A small spectrogram autoencoder, trained from scratch.
Training: adamw at rate 0.0026, 9700 steps, batches of 128.
Data: trained on notes from a synthesiser with random patches, 78125 training examples, 15.9 epochs.
Rows from block 1 of the decoder of a small spectrogram autoencoder, named by matrix and row number. Each number is 50 + 12 x the weight over its row's rms, rounded and kept within 0 to 99. All counts start at 0. After the name is the row's rms in percent of the matrix's.
Before each channel's rows are labels from the 100 clips, of 14976, where the channel reaches its highest value: "peak in band" is the frequency band that holds the peak. Only what is clearly more common there than usual is listed. The data: notes from a synthesiser with random patches. In brackets: how many of the 100, against the usual share in percent.
# conv: 3x3 conv (decoder.mid.1.conv.weight, 192x192x3x3, each kernel summed), inputs 96-191

peak in band: 250 to 500 Hz (62 vs 12.5)
conv.22 078:42 53 56 63 51 65 59 53 57 67 65 53 54 54 57 40 51 60 58 60 60 47 49 48 43 83 50 51 52 60 51 31 41 48 51 45 38 36 54 57 50 99 38 58 39 47 59 50 65 53 43 50 63 49 42 56 46 43 81 49 48 37 45 49 35 74 79 71 48 49 46 35 51 55 48 51 52 77 53 50 39 56 60 70 72 55 53 60 58 26 47 48 50 46 42 52

peak in band: 4000 to 8000 Hz (94 vs 25)
conv.152 097:46 38 62 35 39 84 45 59 51 35 17 34 58 47 54 50 29 63 64 58 49 47 71 55 50 50 27 46 33 29 39 52 36 49 55 58 24 56 50 62 44 61 43 37 51 57 42 49 45 54 47 75 00 62 48 17 46 55 59 16 39 44 28 55 47 66 61 51 52 39 46 40 68 53 59 32 48 47 62 61 45 28 45 62 59 53 22 31 59 56 62 40 24 55 49 50

peak in band: 1000 to 2000 Hz (31 vs 12.5)
conv.98 111:23 48 56 35 74 72 53 58 38 50 57 33 52 55 54 57 47 42 63 69 58 63 52 58 48 55 60 43 65 37 67 46 40 64 59 47 32 59 61 59 39 48 57 63 45 47 51 50 48 62 46 45 40 59 41 60 42 46 61 20 48 43 00 48 44 57 50 53 65 35 53 28 36 51 47 50 69 53 49 49 48 32 36 50 51 49 53 36 57 41 52 33 39 46 33 60

peak in band: 1000 to 2000 Hz (46 vs 12.5)
conv.15 099:63 66 45 34 62 27 59 44 43 65 43 52 61 51 44 49 78 67 43 41 50 79 64 49 63 68 64 50 71 61 50 41 46 40 58 62 49 57 64 45 57 66 59 45 63 35 64 50 47 61 53 31 56 49 37 49 42 38 39 49 51 47 73 14 43 58 35 48 33 51 39 50 54 51 43 50 38 42 09 59 59 37 26 59 46 57 56 67 46 29 52 47 61 41 50 40

peak in band: 250 to 500 Hz (42 vs 12.5)
conv.149 088:48 62 49 27 46 53 46 70 41 39 36 31 54 49 58 50 44 64 58 48 57 49 52 47 39 40 66 48 34 46 28 42 55 50 46 61 26 35 41 54 41 37 61 50 49 45 47 61 42 51 53 63 17 40 59 14 59 26 64 02 58 45 31 60 45 55 36 55 51 63 30 49 67 40 53 50 58 45 44 27 46 32 26 57 45 35 39 21 46 51 62 66 40 55 32 61

peak in band: 250 to 500 Hz (86 vs 12.5)
conv.17 052:43 49 47 54 40 55 55 49 58 50 44 42 47 66 24 90 46 37 53 47 49 35 54 19 48 66 46 44 40 36 59 42 52 46 44 43 43 41 37 57 49 57 38 38 48 39 48 49 51 47 48 45 55 42 47 49 47 49 41 49 49 60 44 48 58 45 64 29 45 46 59 47 46 44 39 63 56 38 46 51 69 52 49 57 69 57 55 60 40 40 38 56 50 54 44 51

peak in band: 1000 to 2000 Hz (36 vs 12.5)
conv.133 065:56 27 29 28 58 60 54 45 49 45 47 37 50 44 37 47 65 28 57 39 44 33 60 58 54 35 57 71 58 34 43 54 60 51 42 18 48 53 52 57 32 43 40 58 56 44 32 62 67 46 59 58 32 49 63 38 43 65 65 47 11 46 56 37 49 68 75 49 46 56 45 45 58 32 50 54 47 51 67 51 46 50 37 79 50 47 33 38 35 70 57 37 63 51 58 43

peak in band: 250 to 500 Hz (98 vs 12.5)
conv.68 126:66 69 52 62 48 52 52 38 63 49 60 65 92 52 53 47 48 54 44 45 50 68 81 47 37 59 28 51 43 48 37 50 57 23 52 39 45 49 43 33 53 52 42 48 56 43 44 49 71 06 43 56 44 32 42 30 53 45 48 49 41 42 56 53 45 59 48 44 22 58 44 36 63 52 47 35 33 47 56 81 45 44 78 51 53 63 70 82 33 50 43 55 38 47 41 51

peak in band: 1000 to 2000 Hz (60 vs 12.5)
conv.120 118:47 46 38 47 57 12 36 61 40 33 44 58 34 55 46 48 51 64 38 48 30 64 42 53 55 44 64 27 48 54 44 58 28 48 46 42 58 44 69 23 68 42 55 52 49 37 47 27 48 66 54 40 21 52 34 30 47 69 43 52 53 43 63 41 49 48 58 43 17 43 51 41 51 44 61 39 31 46 19 52 52 49 50 56 43 31 37 48 33 56 40 38 38 52 68 27

peak in band: 4000 to 8000 Hz (99 vs 25)
conv.97 071:54 47 43 46 50 58 52 47 50 57 59 19 42 50 62 49 40 53 61 59 82 49 56 69 65 47 45 47 45 57 46 54 58 47 53 42 47 43 46 55 66 52 36 42 71 47 25 48 53 48 57 73 42 72 61 46 38 65 60 52 46 52 69 42 46 64 56 54 41 44 56 46 46 54 65 26 37 55 53 23 51 20 44 70 64 47 44 32 50 32 52 35 45 62 53 50

peak in band: 4000 to 8000 Hz (98 vs 25)
conv.112 079:41 49 67 42 45 68 66 53 42 67 57 92 45 47 52 54 25 71 49 72 67 55 61 52 72 53 44 38 65 56 37 45 59 25 61 50 39 39 69 48 44 72 43 51 37 37 44 42 39 62 32 50 47 38 34 61 41 61 44 53 41 41 46 47 44 65 85 46 39 28 54 42 50 70 60 35 42 49 55 39 47 45 63 61 61 44 38 45 55 37 41 26 24 57 40 52

peak in band: 0 to 250 Hz (43 vs 12.5)
conv.114 099:60 69 62 64 43 46 41 44 48 35 53 47 43 51 49 55 42 41 58 59 37 55 58 40 41 74 38 53 35 57 56 48 42 60 42 74 57 50 51 47 50 77 88 33 44 61 63 42 53 44 24 51 57 51 47 30 38 68 58 49 77 38 47 53 42 42 60 52 47 39 57 44 47 40 42 87 48 50 49 79 46 50 50 51 41 63 44 55 53 58 45 47 39 45 57 28

peak in band: 500 to 1000 Hz (33 vs 12.5)
conv.59 128:64 65 66 48 60 55 39 40 62 53 62 43 68 64 56 52 59 55 59 68 46 47 61 48 56 25 21 59 20 44 55 50 26 45 52 39 60 44 60 49 46 60 32 53 45 45 40 44 54 58 15 22 57 38 40 42 42 61 58 47 49 43 44 46 48 65 57 50 46 32 50 49 37 39 22 56 36 37 47 62 49 45 43 61 47 51 53 36 42 49 40 53 53 39 45 52

peak in band: 4000 to 8000 Hz (86 vs 25)
conv.6 089:61 66 53 69 60 65 61 51 76 69 58 48 73 56 57 56 64 54 56 59 72 52 45 56 59 70 56 70 42 53 41 57 57 62 48 41 62 65 45 40 52 74 45 70 53 67 67 68 63 54 48 44 43 28 63 31 46 44 70 51 53 45 37 60 49 62 58 47 44 48 53 51 58 30 44 58 51 48 71 45 53 48 72 62 65 17 52 43 51 46 48 60 60 68 41 63

peak in band: 250 to 500 Hz (49 vs 12.5)
conv.110 078:83 57 70 54 52 55 49 24 44 47 76 77 50 50 50 53 66 47 58 55 61 60 29 39 41 56 32 58 34 32 58 36 42 31 43 47 52 38 69 44 48 70 38 45 48 32 33 44 54 54 32 25 63 83 23 58 37 55 43 55 44 45 43 38 52 56 49 42 44 27 48 34 24 54 49 41 37 51 52 64 53 56 56 55 52 48 49 47 35 44 40 51 43 50 52 39

peak in band: 4000 to 8000 Hz (100 vs 25)
conv.58 073:60 31 46 54 43 45 46 51 54 44 38 47 37 52 21 63 54 29 43 42 46 35 49 22 40 32 43 31 42 58 38 33 40 48 40 28 48 43 41 47 45 59 37 41 34 40 54 41 74 52 36 47 42 30 46 40 55 43 43 43 47 49 44 50 46 55 70 11 41 50 43 47 53 43 42 54 50 10 43 43 49 54 35 52 58 41 38 45 45 53 37 52 44 43 40 45

peak in band: 1000 to 2000 Hz (35 vs 12.5)
conv.162 047:31 38 41 30 38 52 49 49 40 51 33 32 47 57 29 81 49 39 52 48 57 48 34 52 52 45 54 48 51 45 55 42 47 54 53 50 37 43 52 48 44 60 52 52 44 45 54 52 49 52 52 54 52 50 46 54 58 41 50 48 47 60 47 45 60 52 68 20 53 48 57 38 43 54 43 49 52 07 44 47 65 47 44 60 61 58 49 51 45 37 56 51 52 54 45 55

peak in band: 250 to 500 Hz (39 vs 12.5); 0 to 250 Hz (32 vs 12.5)
conv.75 114:44 64 49 70 38 70 52 49 66 45 63 63 82 52 43 45 35 38 64 39 65 47 55 43 46 53 32 67 32 41 51 41 68 23 47 44 51 49 39 47 38 67 47 54 55 75 46 40 67 24 43 69 59 40 53 43 51 40 68 47 41 36 09 64 41 54 61 51 40 34 54 34 49 50 51 33 56 52 64 62 33 45 76 57 61 35 55 59 41 57 41 65 42 55 24 66

peak in band: 1000 to 2000 Hz (61 vs 12.5)
conv.155 111:32 48 56 45 39 67 35 49 42 33 73 39 43 54 52 49 47 43 71 52 90 51 36 50 53 58 51 60 48 39 60 25 64 43 53 53 26 40 43 66 33 57 44 50 54 64 59 48 39 39 56 57 48 42 52 58 45 37 57 38 48 43 00 41 45 51 44 60 64 45 54 34 47 52 36 45 65 54 55 45 44 45 53 33 55 49 48 33 57 29 56 59 47 57 23 69

peak in band: 250 to 500 Hz (54 vs 12.5)
conv.174 082:32 52 47 46 47 37 44 54 38 44 55 23 25 59 46 53 43 42 55 58 50 51 52 16 46 38 50 07 72 55 53 36 47 59 39 43 46 47 53 60 46 55 57 31 21 51 47 40 35 48 41 60 58 60 45 48 62 42 60 37 69 41 44 50 45 36 28 54 66 73 54 52 50 55 57 67 69 51 38 48 45 49 31 25 51 60 60 63 51 37 54 58 49 55 56 57

peak in band: 1000 to 2000 Hz (34 vs 12.5)
conv.177 092:51 28 48 50 45 35 65 44 68 52 69 48 41 55 30 51 48 61 50 72 54 33 58 41 47 49 47 25 53 51 55 36 43 44 49 32 34 46 50 42 27 41 25 44 56 45 19 47 62 08 50 51 61 49 41 46 47 69 56 41 49 46 40 62 47 50 53 45 46 57 47 65 44 74 52 77 60 52 59 64 40 57 49 56 46 46 66 56 35 47 42 68 48 55 45 49

peak in band: 1000 to 2000 Hz (66 vs 12.5)
conv.19 101:46 50 41 78 70 53 44 52 65 39 45 75 51 52 60 47 35 59 37 29 47 51 66 62 64 61 57 42 59 54 40 48 41 37 58 72 65 39 60 40 50 62 50 65 68 67 44 23 53 62 44 52 25 55 49 37 38 41 59 60 47 41 37 56 51 60 80 49 31 24 51 35 48 60 59 11 36 58 59 55 48 47 69 66 52 30 40 40 44 78 28 52 26 53 43 37

peak in band: 250 to 500 Hz (54 vs 12.5)
conv.144 071:41 33 55 56 46 50 44 44 52 62 52 55 40 38 53 10 53 42 50 42 53 43 52 46 52 78 54 48 56 53 50 36 45 59 50 47 52 39 54 51 50 72 48 51 47 44 56 53 56 58 44 56 60 57 50 57 45 50 66 54 46 31 53 46 25 63 69 68 47 45 43 31 53 58 48 57 53 75 52 56 12 58 50 69 59 63 48 68 61 42 47 47 52 30 50 47

peak in band: 250 to 500 Hz (46 vs 12.5)
conv.63 084:54 57 49 56 64 64 66 72 53 41 36 59 42 48 50 54 35 45 31 38 55 51 53 13 41 65 70 43 61 60 31 47 78 61 60 54 23 52 37 50 50 28 86 44 46 57 58 48 49 50 23 33 50 49 65 43 36 45 63 33 64 47 32 48 43 51 57 43 51 48 36 63 55 45 48 39 60 46 50 17 50 63 35 59 58 30 62 40 45 34 35 39 46 50 43 46

peak in band: 1000 to 2000 Hz (34 vs 12.5)
conv.128 078:34 52 37 60 43 60 65 63 47 51 51 49 52 57 53 40 42 53 54 53 60 47 38 51 47 58 58 43 65 50 61 26 44 43 49 54 44 42 61 47 44 75 52 56 47 59 51 29 35 52 48 54 56 53 43 63 48 40 68 51 60 35 14 64 41 34 55 60 53 37 52 29 43 48 43 43 59 64 52 46 38 47 72 21 62 38 29 52 39 41 36 45 42 56 26 57

peak in band: 0 to 250 Hz (69 vs 12.5)
conv.113 087:49 44 60 61 48 50 36 22 55 60 64 64 83 38 63 35 69 57 52 56 80 49 42 68 55 54 57 67 51 17 45 45 59 23 59 59 43 49 38 52 38 52 67 42 77 40 41 53 40 60 62 55 52 47 40 43 66 32 40 49 44 42 43 38 41 27 47 59 47 51 40 49 52 47 40 46 32 54 53 37 42 54 53 44 64 75 54 89 54 41 50 54 56 54 39 38

peak in band: 1000 to 2000 Hz (31 vs 12.5)
conv.100 107:30 52 52 64 65 72 49 54 55 19 54 50 32 49 61 51 32 44 55 55 42 56 31 52 49 53 61 45 57 45 47 45 27 48 49 49 46 31 48 66 33 67 48 60 51 52 69 25 50 64 46 34 20 57 56 45 50 52 67 54 48 39 00 58 50 38 62 49 57 49 54 36 46 38 41 29 55 56 62 30 49 57 56 58 70 42 45 34 37 62 36 57 32 52 41 45

peak in band: 4000 to 8000 Hz (91 vs 25)
conv.8 074:82 66 51 56 66 55 67 61 76 63 54 70 81 51 31 62 81 73 40 47 52 52 62 63 39 58 78 62 50 57 36 64 45 55 57 54 51 48 49 40 51 69 57 54 58 49 44 63 72 59 58 40 50 42 55 52 56 44 57 51 51 49 61 42 52 61 59 43 50 67 32 66 64 45 49 42 48 36 47 37 60 56 53 75 57 49 67 48 44 57 39 63 63 47 52 49

peak in band: 4000 to 8000 Hz (100 vs 25)
conv.34 090:58 39 50 52 46 63 59 41 46 63 04 18 39 50 50 56 26 58 39 37 18 44 58 51 58 45 28 25 54 59 32 31 33 43 43 27 61 41 58 51 51 60 26 15 27 45 39 38 49 45 45 43 61 43 63 37 42 43 59 51 48 40 60 55 51 56 58 41 50 48 50 40 48 32 57 46 38 44 62 56 52 36 37 51 45 61 37 48 46 26 55 27 64 53 52 56

peak in band: 1000 to 2000 Hz (44 vs 12.5); 250 to 500 Hz (39 vs 12.5)
conv.106 115:48 60 43 36 48 42 63 51 37 41 46 39 34 51 50 51 65 58 62 68 62 60 63 43 40 63 53 46 42 38 54 46 65 66 49 53 34 57 44 70 54 67 48 37 41 43 45 49 31 60 51 49 39 48 32 55 45 47 41 29 43 52 46 22 38 70 34 50 63 56 39 67 47 52 51 59 54 42 00 36 51 24 11 47 33 56 48 34 68 31 65 49 44 45 54 62

peak in band: 0 to 250 Hz (36 vs 12.5)
conv.142 090:60 51 54 43 46 66 61 57 54 41 48 39 58 49 44 49 73 49 75 57 64 45 58 21 43 50 48 40 23 47 25 37 42 35 45 41 47 43 35 74 56 48 50 22 40 37 54 54 44 42 61 52 41 60 57 43 53 57 45 35 43 50 57 38 30 50 49 41 43 70 47 61 62 39 57 61 45 46 23 41 40 55 05 49 57 71 50 48 40 51 43 51 51 39 47 35

peak in band: 0 to 250 Hz (100 vs 12.5)
conv.57 069:36 36 38 48 56 46 58 38 66 63 42 64 64 46 38 49 63 56 36 45 66 54 47 75 49 54 54 71 31 37 39 55 70 47 55 71 51 43 29 51 49 27 60 55 84 48 63 41 48 62 80 50 59 46 49 62 41 63 41 52 33 38 30 33 43 38 79 51 41 25 54 65 36 68 54 46 37 57 46 19 37 62 52 61 51 45 46 40 40 32 34 55 58 53 25 27

peak in band: 0 to 250 Hz (43 vs 12.5)
conv.172 085:30 35 46 21 41 54 64 52 47 53 31 26 29 47 32 56 60 59 56 75 47 39 46 52 42 47 51 34 52 29 53 43 34 56 49 50 18 37 42 65 46 67 46 25 36 27 51 58 42 41 59 52 55 61 53 71 53 52 56 44 46 52 50 47 48 59 55 38 61 61 50 47 51 61 53 50 58 27 54 34 51 46 40 44 49 70 52 36 62 31 76 31 46 47 46 66

peak in band: 1000 to 2000 Hz (51 vs 12.5)
conv.26 111:40 67 40 36 66 27 31 36 20 40 66 32 60 53 59 52 58 51 55 68 88 69 47 48 42 38 39 56 79 53 47 50 67 31 51 34 19 39 38 45 53 40 41 30 37 27 38 36 58 44 54 41 53 50 35 43 40 50 53 45 29 50 52 49 52 54 34 54 44 42 50 44 28 36 54 23 44 50 59 34 53 42 69 48 59 42 51 67 42 33 51 36 39 60 57 50

peak in band: 0 to 250 Hz (50 vs 12.5); 250 to 500 Hz (32 vs 12.5)
conv.103 116:69 56 44 64 45 35 31 55 44 34 48 51 71 55 60 50 55 38 62 42 44 69 50 45 41 61 35 62 34 46 26 48 58 36 37 34 48 63 38 51 34 42 38 47 54 75 51 44 55 64 46 38 09 40 47 07 50 42 57 28 57 43 40 66 48 54 35 49 31 56 43 53 58 34 46 57 38 47 49 53 46 39 39 56 52 35 45 55 30 77 43 65 42 55 44 35

peak in band: 1000 to 2000 Hz (31 vs 12.5)
conv.134 123:24 47 33 58 57 29 35 48 46 52 47 31 53 51 46 50 37 43 40 60 42 52 31 51 52 55 52 44 45 44 46 42 49 38 50 54 54 67 82 40 44 63 49 49 39 36 44 06 47 65 66 39 56 53 14 60 45 54 39 55 54 42 41 54 47 38 49 45 44 32 47 45 37 37 44 54 47 53 46 52 43 62 54 36 56 57 48 56 22 48 29 31 59 46 41 33

peak in band: 1000 to 2000 Hz (40 vs 12.5)
conv.187 103:51 42 27 35 37 30 53 52 38 56 37 46 40 55 19 42 63 48 40 54 34 40 58 29 40 59 59 44 55 54 44 68 37 63 38 34 49 56 54 39 63 45 44 42 36 29 56 44 49 49 54 42 47 60 35 61 65 66 41 52 52 47 76 32 39 66 33 36 35 73 40 67 59 49 59 62 48 39 04 47 49 47 40 53 32 45 55 58 44 51 62 41 56 38 70 42

peak in band: 250 to 500 Hz (88 vs 12.5)
conv.73 064:67 39 72 33 39 58 58 55 47 46 25 54 49 45 44 64 60 58 61 60 52 56 45 37 24 58 38 48 45 42 35 46 27 40 36 50 46 40 59 51 54 55 45 42 48 29 66 52 61 71 41 34 34 36 41 40 40 43 59 38 44 52 43 39 48 53 76 42 48 47 46 43 52 45 33 49 49 36 36 48 51 42 35 64 61 49 19 57 63 47 56 42 44 48 38 47

peak in band: 0 to 250 Hz (31 vs 12.5)
conv.125 072:44 58 37 50 38 45 50 61 39 58 48 46 51 60 39 34 47 39 49 58 63 50 42 36 29 61 42 52 54 37 69 51 80 61 44 44 32 50 27 36 44 38 41 41 46 38 35 41 32 42 34 18 46 39 28 53 31 40 39 40 29 38 51 41 42 29 20 54 48 28 39 37 29 31 37 46 46 62 49 37 46 37 49 41 50 41 39 54 36 23 38 42 37 55 58 34

peak in band: 250 to 500 Hz (53 vs 12.5)
conv.99 070:82 44 63 64 52 71 58 52 50 44 33 50 45 49 62 44 37 59 58 51 60 30 42 26 53 63 43 32 34 44 35 36 33 47 48 73 67 61 84 48 43 72 85 65 41 42 53 41 61 62 32 53 62 37 57 42 62 27 59 43 62 38 39 62 44 64 58 49 46 32 30 48 56 48 48 50 38 41 64 57 49 51 44 70 66 41 54 34 55 50 53 49 63 60 49 52

peak in band: 250 to 500 Hz (37 vs 12.5); 500 to 1000 Hz (32 vs 12.5)
conv.91 134:63 67 39 59 48 36 54 34 58 43 43 63 86 53 49 48 60 63 37 33 41 61 83 52 52 49 42 54 54 43 31 52 53 17 47 49 51 48 43 31 45 55 50 43 50 40 49 49 59 38 43 52 48 52 43 28 59 41 48 51 41 40 58 40 44 54 56 38 02 63 46 60 63 60 58 38 22 49 47 56 49 48 68 67 43 58 79 81 35 67 35 52 55 34 51 27

peak in band: 250 to 500 Hz (30 vs 12.5)
conv.79 127:65 65 59 62 79 48 58 51 35 49 55 58 48 47 57 55 61 57 70 49 59 63 55 38 68 74 46 48 45 35 50 49 59 44 50 80 66 64 55 46 42 55 93 61 23 54 67 29 42 38 25 52 53 44 52 46 50 54 54 54 35 46 43 39 52 53 63 44 59 47 57 49 30 42 44 53 28 48 44 61 48 40 51 50 50 47 38 58 46 37 54 34 50 48 41 34

peak in band: 0 to 250 Hz (95 vs 12.5)
conv.41 104:57 50 47 22 40 52 32 47 46 49 26 45 78 45 43 52 50 36 39 52 47 54 40 65 38 48 38 57 48 49 54 52 59 45 53 42 36 60 59 50 41 82 46 66 36 52 67 48 53 55 53 41 43 30 35 58 44 62 56 43 36 49 41 54 43 60 62 44 56 36 42 51 54 37 51 79 67 47 41 64 42 52 46 56 60 42 44 67 32 52 50 40 53 48 50 41

peak in band: 4000 to 8000 Hz (100 vs 25)
conv.21 072:74 49 72 65 75 72 66 60 69 69 43 62 39 53 45 62 67 69 63 55 53 54 57 66 41 48 58 44 65 37 47 62 44 62 59 64 46 59 39 58 40 74 46 38 73 53 48 60 59 76 53 48 44 49 50 44 39 44 62 44 47 53 56 36 55 66 63 46 53 65 36 56 57 61 53 43 46 31 49 38 62 44 34 69 59 56 29 46 61 63 62 46 58 53 49 42

peak in band: 250 to 500 Hz (46 vs 12.5)
conv.186 120:45 36 37 50 50 34 47 60 49 31 32 33 37 54 36 54 41 51 46 37 19 55 48 38 27 41 54 33 16 48 44 47 50 45 25 72 44 31 45 53 50 45 80 41 31 50 48 38 43 36 44 43 50 45 44 58 48 58 66 45 51 49 36 49 47 62 61 40 51 64 51 51 36 38 51 50 45 43 45 62 45 46 43 54 51 39 53 48 16 39 35 40 36 47 43 39

peak in band: 0 to 250 Hz (100 vs 12.5)
conv.78 132:34 45 49 49 62 43 52 65 44 49 40 48 48 46 61 48 66 57 58 66 51 49 60 49 31 45 45 33 42 42 54 63 52 54 39 54 34 39 00 59 59 53 53 05 68 51 35 51 40 32 37 59 50 47 49 47 40 46 48 30 34 53 50 33 41 56 48 54 48 46 39 44 35 39 49 30 49 44 32 24 50 38 20 53 47 51 53 37 54 61 59 50 45 33 37 39

peak in band: 0 to 250 Hz (65 vs 12.5)
conv.88 137:72 73 65 56 23 63 34 49 41 50 35 42 82 57 43 49 40 44 61 63 45 64 49 48 34 46 27 58 65 49 46 51 39 27 53 45 35 62 37 38 58 59 48 51 38 46 67 66 49 65 26 57 31 60 45 26 71 50 50 40 61 52 41 44 45 61 43 52 40 49 40 52 60 49 56 52 47 46 54 59 48 35 61 57 62 55 48 58 63 35 51 47 36 53 45 67

peak in band: 1000 to 2000 Hz (39 vs 12.5)
conv.45 100:36 47 33 45 52 09 48 50 45 65 45 20 62 52 41 47 67 58 52 55 42 57 43 65 35 51 47 52 64 55 56 37 52 57 44 39 41 46 40 32 60 70 61 48 52 50 46 25 56 65 68 30 50 65 25 50 44 56 41 44 49 51 53 42 40 53 41 45 28 42 54 52 42 40 47 55 52 39 22 58 48 34 41 58 60 63 60 55 24 47 50 47 60 54 51 45

peak in band: 0 to 250 Hz (80 vs 12.5)
conv.190 086:56 45 45 26 48 54 57 33 58 40 39 31 66 45 30 52 63 58 41 57 46 46 45 48 41 36 34 46 28 50 40 58 44 26 40 43 43 42 49 56 51 63 39 36 42 31 47 51 58 34 66 43 50 32 43 61 79 57 43 46 49 53 53 40 45 58 56 37 52 76 44 43 34 36 39 50 38 33 41 49 44 56 38 45 45 73 39 66 45 42 57 27 53 46 53 45

peak in band: 1000 to 2000 Hz (35 vs 12.5)
conv.14 083:57 68 62 67 64 51 66 49 73 61 61 48 57 57 51 55 83 54 54 70 84 60 44 35 56 63 60 59 50 44 52 49 40 58 57 37 61 56 47 52 48 71 36 59 36 41 54 54 50 49 45 38 62 43 44 62 57 07 46 57 59 54 49 48 51 57 51 52 61 51 28 54 51 44 29 65 52 50 36 29 60 61 49 59 64 54 71 50 46 34 58 69 71 57 44 57

peak in band: 0 to 250 Hz (77 vs 12.5)
conv.85 106:47 23 61 71 50 64 66 61 82 71 38 51 58 55 25 51 48 60 53 50 37 47 59 59 53 57 53 41 34 40 47 46 46 59 52 53 57 40 52 53 59 99 68 51 41 69 61 66 44 37 63 55 55 47 52 49 53 44 64 40 57 30 23 52 23 50 62 46 39 45 43 43 59 70 47 65 64 49 44 50 25 59 42 56 57 49 50 45 44 42 42 47 58 26 36 48

peak in band: 250 to 500 Hz (63 vs 12.5)
conv.3 085:58 41 63 52 59 66 56 47 48 62 58 70 37 46 63 39 59 65 52 63 57 47 53 53 47 73 57 35 46 44 43 49 40 49 41 53 49 39 45 52 46 90 45 41 47 54 42 48 67 61 34 52 42 46 59 47 47 41 79 48 42 40 50 47 40 87 92 71 46 45 43 41 49 55 46 38 40 72 60 52 38 49 46 82 70 49 48 29 68 55 53 49 45 46 45 46

peak in band: 4000 to 8000 Hz (96 vs 25)
conv.175 084:60 47 31 35 48 40 46 49 52 24 26 36 64 50 22 60 43 53 48 32 15 58 49 79 38 33 43 57 43 60 44 47 35 38 50 37 55 46 51 46 48 48 50 55 43 47 48 40 56 47 59 52 34 58 57 40 59 58 47 49 49 51 56 54 53 55 60 12 47 55 49 54 43 29 54 36 42 08 46 47 53 44 40 50 41 41 35 39 28 68 49 44 44 47 47 44

peak in band: 4000 to 8000 Hz (88 vs 25)
conv.42 103:67 47 26 30 53 44 46 58 49 35 40 52 46 46 38 52 29 73 49 41 59 57 54 60 54 46 29 41 45 54 37 63 39 51 33 38 41 43 43 32 52 69 51 45 34 36 33 26 47 55 37 47 22 53 41 48 39 54 53 30 42 48 46 46 45 71 71 45 36 44 53 41 37 47 54 39 45 48 53 49 39 13 41 45 46 27 37 29 60 49 39 17 00 45 50 48

peak in band: 250 to 500 Hz (36 vs 12.5)
conv.80 115:59 45 39 43 68 45 68 71 44 49 22 36 52 22 31 55 43 69 44 59 54 57 40 67 25 56 67 52 43 42 45 55 66 55 58 39 43 47 60 62 53 52 13 62 61 49 64 57 41 40 68 34 37 37 51 57 48 46 58 40 43 44 41 47 42 51 67 47 42 39 29 42 58 53 74 27 57 57 57 24 49 56 61 62 71 37 53 49 41 45 60 26 56 56 39 50

peak in band: 250 to 500 Hz (31 vs 12.5)
conv.139 067:51 58 38 50 41 34 57 59 34 50 41 42 56 48 41 47 23 58 33 54 62 48 41 31 47 52 31 40 46 51 32 54 70 49 32 85 57 42 39 31 53 49 78 30 53 33 42 37 61 51 33 54 46 43 29 54 51 62 54 51 63 45 65 43 40 47 49 50 38 61 37 54 51 46 59 51 32 48 39 49 45 24 55 53 45 36 33 43 53 38 48 25 03 59 63 38

peak in band: 4000 to 8000 Hz (73 vs 25)
conv.104 059:44 39 33 43 42 46 39 58 51 46 37 37 41 60 17 82 37 30 51 30 45 34 50 40 54 62 49 48 45 53 54 49 51 55 46 37 57 49 43 53 44 50 41 51 45 64 39 48 46 42 54 64 47 53 59 47 58 53 39 51 52 61 53 56 61 47 51 23 49 58 54 51 53 43 52 57 52 24 47 55 65 50 46 47 49 41 45 48 35 58 44 58 49 53 54 48

peak in band: 250 to 500 Hz (44 vs 12.5)
conv.2 105:61 40 76 52 65 61 56 50 43 65 56 64 44 46 69 41 59 69 61 63 79 55 47 79 59 69 57 48 59 56 47 35 58 58 51 59 47 46 52 59 52 69 57 49 48 49 58 64 61 68 50 55 48 45 55 50 41 43 69 49 52 40 49 45 41 78 76 72 50 49 48 45 61 50 45 41 54 70 54 50 42 50 50 74 75 49 36 40 74 52 64 50 52 48 44 58

peak in band: 0 to 250 Hz (43 vs 12.5)
conv.69 069:68 39 66 62 51 52 48 68 61 31 43 37 36 60 42 37 39 47 63 39 57 55 51 44 47 66 24 40 41 47 46 55 50 60 38 35 69 74 59 54 35 84 51 56 59 66 42 49 54 49 42 32 27 38 54 19 45 62 69 45 45 34 39 48 38 67 45 58 51 50 44 41 47 12 42 58 53 57 39 52 32 47 42 62 45 44 32 52 53 71 53 52 41 52 46 43

peak in band: 4000 to 8000 Hz (99 vs 25)
conv.129 062:38 39 53 43 27 63 47 52 47 37 45 37 46 55 42 69 26 44 65 40 68 50 37 55 41 33 29 45 41 44 49 44 54 46 42 53 34 47 50 38 46 56 49 52 41 60 58 37 48 61 46 63 46 44 44 40 41 44 49 37 41 56 37 54 54 47 70 22 46 38 54 38 47 38 49 41 49 23 50 45 57 45 56 45 66 22 22 52 36 48 48 41 37 64 46 50